Weights of a small segmentation model.
Model: 11.4M parameters, 64-pixel images, encoder arch vit, encoder num experts 8, encoder patch size [8, 8], encoder width 160, decoder norm batchnorm, decoder activation silu.
Rows from expert 5 of block 3 of the encoder, named by matrix and row number. Rows with one number belong to one neuron. Each number is 128 + 32 x the weight over its row's rms, rounded and kept within 0 to 255. All counts start at 0. Numbers have three digits each. After the name is the row's rms in percent of the matrix's.
# up: expert up (encoder.blocks.3.mlp.up, 8x32x160), inputs 0-53
# down: expert down (encoder.blocks.3.mlp.down, 8x160x32, transposed), outputs 0-53
up.0 103:134181109103140102099057157100118113137101131148083174144095137179119107133073152143134150188167165098171137187100151077130137183117117103105112145118070172093130
up.1 086:113147157148136181122100116085148147127125145173086112163130144161108083150146208088180147126202080156162167142187154056172107149128165155103086108080151088107186
up.2 117:108146143143122077148130123201125092107065123141203144146072079067160134075114109180151100115129086177128059105127109140084068107160164165141164104142128115125105
up.3 092:147112142158109206135178173153118101082134121161143121128167140124137069098142191159118118116167132171081134067137176139135138173114131150137114178086090123135106
up.4 084:129098078168111154200154146104131134055106130125181156131122132128131137119148149121144136115160164149133120090072146075052117060156097113125090150132082155151105
up.5 089:069156150161154157131127114151126202149221166165130122133055147124155144131100160101084057089099113179142125151115128158049111113142123107106064119094193096159131
up.6 115:137097130155158158152131109144104118150135089078081136120123131107132125138121114120124113134187126107188097111121195125087156117134108201155119112084091092146112
up.7 113:081114182156097131105096184128057122158103145109110118111129053055125113161114164149108115125134135130104162095089156132080026141115131168158141145139131105164124
up.8 116:141162083166088104123104173164151108134115102121136105109115174027111136109150104123188048127122055141096108105133180100138123040129179107126149112161132075151130
up.9 080:136117106152126166123116178093133145077200132161107086090117157160108144095133109168127112180165124116101103155157124100172149123118115108104130140146119133184181
up.10 104:113117154154132130155152123165119084142140135122132145074145121104165092059093140126122118171126149095125134218149155124121117166117118130121159039100138096093119
up.11 095:125144134138187134097120179144113187145164104175081146134154123139110116126157091110126130148086158135169131140154123146141156121172190138143135183117120216043113
up.12 129:096119143161158138120118183136097149114111156143138115156154112130087099095100128125140135086131123187081093130107162120123017142152150175112170118060117092130107
up.13 095:117107125132112140120154135147098108097136066132151083103132109139051136161166101135170132145118105120101144169150186168133092155060145094154137201126128092099160
up.14 075:121111068086137136120142165124121120103121144209127107189117095116131101151107146192152135100144131151143151088115172118126157154124096152066107108158126083147108
up.15 083:110166125094161178064181140168102150139161156157131166124096126180141128108143108173067106095146135155163157144146198146080168125112109121074079121092121111145103
up.16 082:134090076106115087057035167079143157166143157098135105112184130134170097145112127110113089142165115113099144142114094127078106139132107146160108150083153105130088
up.17 108:065151139133179113099066103073116185164107115117128090072095105098175193118133147120131074164125162073148139131134112190116123154122136081126115200133127143100146
up.18 100:106135129148075104150134096111137125143116107121128134108162194132105118114087100137112136173149161115145119133167168119150160161099161108099142090100105113169116
up.19 128:152123120071136057129105143184137110081170145112190113114100115102108071130168086160152146117216081131109117125083160103104076050152194109161116106219116121148115
up.20 093:116082113157138122101145116073138153147131124084038128121115128138126129132124134136162081145151113143186149143113112126113087091161109145148127198109149128147116
up.21 103:137092117116165094108113078128112188140099133058125164169117119157129087154165134059115100135147102122136164078146120168146128140169144153109124120060129144050158
up.22 096:171181129150117165216153151198129131125109105109154087104120115130139117119138104112172060097123176164153164076148129119137163121185119135140150111077187154098149
up.23 078:165176069095144098050079144097105174178149139134103124137122151162135120121091150144185015169140130138154151122129145137061173133161154111172137179108129144122110
up.24 080:154155143095114089111080147104093108143112089106146135138154132120081151129092129185154060140122176188209111177177203157119170173122192126103091100117134145137135
up.25 132:096079111130132104148137162132084101101125087149167130112147104056115119102162142179149166085165086138114119123085175087077010122117189159113148142139150108163143
up.26 086:110153131145140130138178119141149160055186115073145155116118093102134129153130058075163121115098165109110138161132118113152153091098146131183095146114148160147176
up.27 119:125107133114123129163126200171096084079112125103169116147140080072092125143161148138128100089114118091120100114045183109128054109135122157157094124167067090181171
up.28 093:144144061159118127131111149141142136116164115131129136145152131096110098127130062080153184085208127169080136145081187099086098066110139119148144144161116192161123
up.29 107:117141166121162170130148121114218085103138145131088091121076120096140152145100122150159117065067138128132163138162090089104141143114125136118155150114118119106159
up.30 089:149104143109123200088120216062162132135095094117095091150156106199096172152085141149128104167089066116102117142150107150156151146114187091173135154138128131155111
up.31 092:186115116122067112142148091121122131182121129117204150158157048068099103085145097106156138131136118162155124121122141129158118119115132150158135102098205105133075
down.0 117:157098119174113133123174101167192094148134158097127152111165140051110089143113127106175168125120063165112111084131067150141150134121147134096165109134192100172102
down.1 091:105188137086056130200133162104154150129165121131080073114173105140131205142131170110125147126156149113122089080126126190136167136175081112147111086122155111161091
down.2 112:109133121127159128091179116088154168112159130092144100129189154152101131115093148128145124136138132128099134159111182117095100104151144126136188154157121151140103
down.3 086:093162133163143066115112101135129152148183169146118073120154116178096167095115078093143159157092158131151118151122111103190128072119097152123119128130145108106098
down.4 088:099153118103178188139072150106133109141130157097172161124122141144176134148122139107125131124099135079103142129161084132131117108108118147144145149095104124084152
down.5 093:139113163086078137131160136105117124082131074068128103142164115153120117099121139107155199115144079093144143111145102130178124099156121148154201183163118129146141
down.6 104:149159093095169114143133103133145063172163101097183127141106117109092217142091093116171160140117133169136098148112213105130102141128092054162097121132089139163151
down.7 102:108164095158145143141129093125139136161104082153175096148153161142125105119167123117150126124063077136126067131121098120117088128169135082134204091108142172121018
down.8 097:095120103133130115132137121111129139089111094151153130145127111137077178157110105157095130129143126075117155099133150132118100107110095120127090152139143150080074
down.9 099:176125174136093166091103086104171130085217143152120135108148169164142134140143165071144145206096115111154169110127157179168131103178060116105103107151011132146148
down.10 117:214145057106093095133156136105131157126059138128094104134179126154125106210103134144142125091112144104121152066116067145124184164148126138122143174079090111166148
down.11 090:094115140119090145135123083163074098089138098077186098128126141183162152160148139101086121101144095079106170151144210152047153093170051124136138105097156076153138
down.12 099:137080154160130134112164141142151092170155126073181127099096144073132120053174141107172115115113109122082141145187131104105144096179104168093125113137196070070123
down.13 088:130201140159111107107098123119151138117112127145152140128115122103181153092129137145141114056141138167143157151166120110117098113174097152134045094161189172102069
down.14 079:159134153129100168138159102141122180189151145085101082133161137211169160120109133088092233123132150147086121121125152159178150179110118173173156084137163141145132
down.15 101:165143125153079147066100132102116123147134121101097170109131164144127168204101227128143085123072139142151163171148167177127198153217114180105073138097098078163162
down.16 079:131153131143133120134123133177105121165096111138112146118101172109142138180143177154115122108106080133169117128110142197086134163123182093090188104133125144158168
down.17 119:179119132073111162176176151158119098099144100139186171133121103083065106113106099172132113150152089142084088126092176069098108130150121088111135124161139117107110
down.18 101:151151134108202194156102148125120121105150135141144142139113117098153169148164148134170170079114123139147142104111136147141094120113069109160139189113141091128142
down.19 126:112077085168142126168144163117144157115147100146144091133109088133057100137131067128101110084172141177128123175092138115134089150121127110068091133204132141127153
down.20 087:152120158098148072110134078166132128150161115149190102159083110102129093145138073183110166070143113111153149156176138105086138160171180141124162122179148137108102
down.21 092:109178167099125156156103083150135082092151134165175150084163134072141126122074134159119124110137097123162070165107111142114157111125093129167145063175093078173080
down.22 091:083122116144088127093159100048100166122145129150118129148079113101094140127146074137168150088134113102124137127149113148170162116160158101145080156161037126146124
down.23 081:126120148123131195139094143161090153106084119116163089164215108182102196147122127076128123081087120120133166088103156108156151091166113153126134145109137115102152
down.24 090:096115169137087149099130078126168133179131107144165088124185091135177173165140182111147090107130127161174134142093140146129104138151107154102065122135139127127180
down.25 122:182101173134184112142135186194092162094125151179164128086147084108057069137125136141167116137122173174095094097137151138157120063113170160128162091167185086144131
down.26 096:127101084137103146151135101120149087123115097132141086188086178070184153132194122115107170152158124157042103122153140165141085141150113158132097130104206106130105
down.27 109:112204115147186159115146042124100173144132097195157136092127065098079095152164070119172124092131136138083111172108098143123068092118129115168124079128134094182113
down.28 096:118135118132150112155146159058106167077125111114165113167106113129169154080114153161099082101136126124139100128113214158232141127151129148119058110101164089143154
down.29 116:137098105146133129152140113138105114099135129059091185154098128121103056135163122088126149149113096152113102128092163154111074114074113141126115130087211119153098
down.30 107:139093160165136169033053137093178110153132155166052160143187157172107157126130155092092131184126133116188138105143131168162195140134091118109113155126057106132096
down.31 103:108175105152124116108113124103189107096106119155150116104132152217141229161148157147119111060066161127118137148101124175146112091156057106104111168098072162148102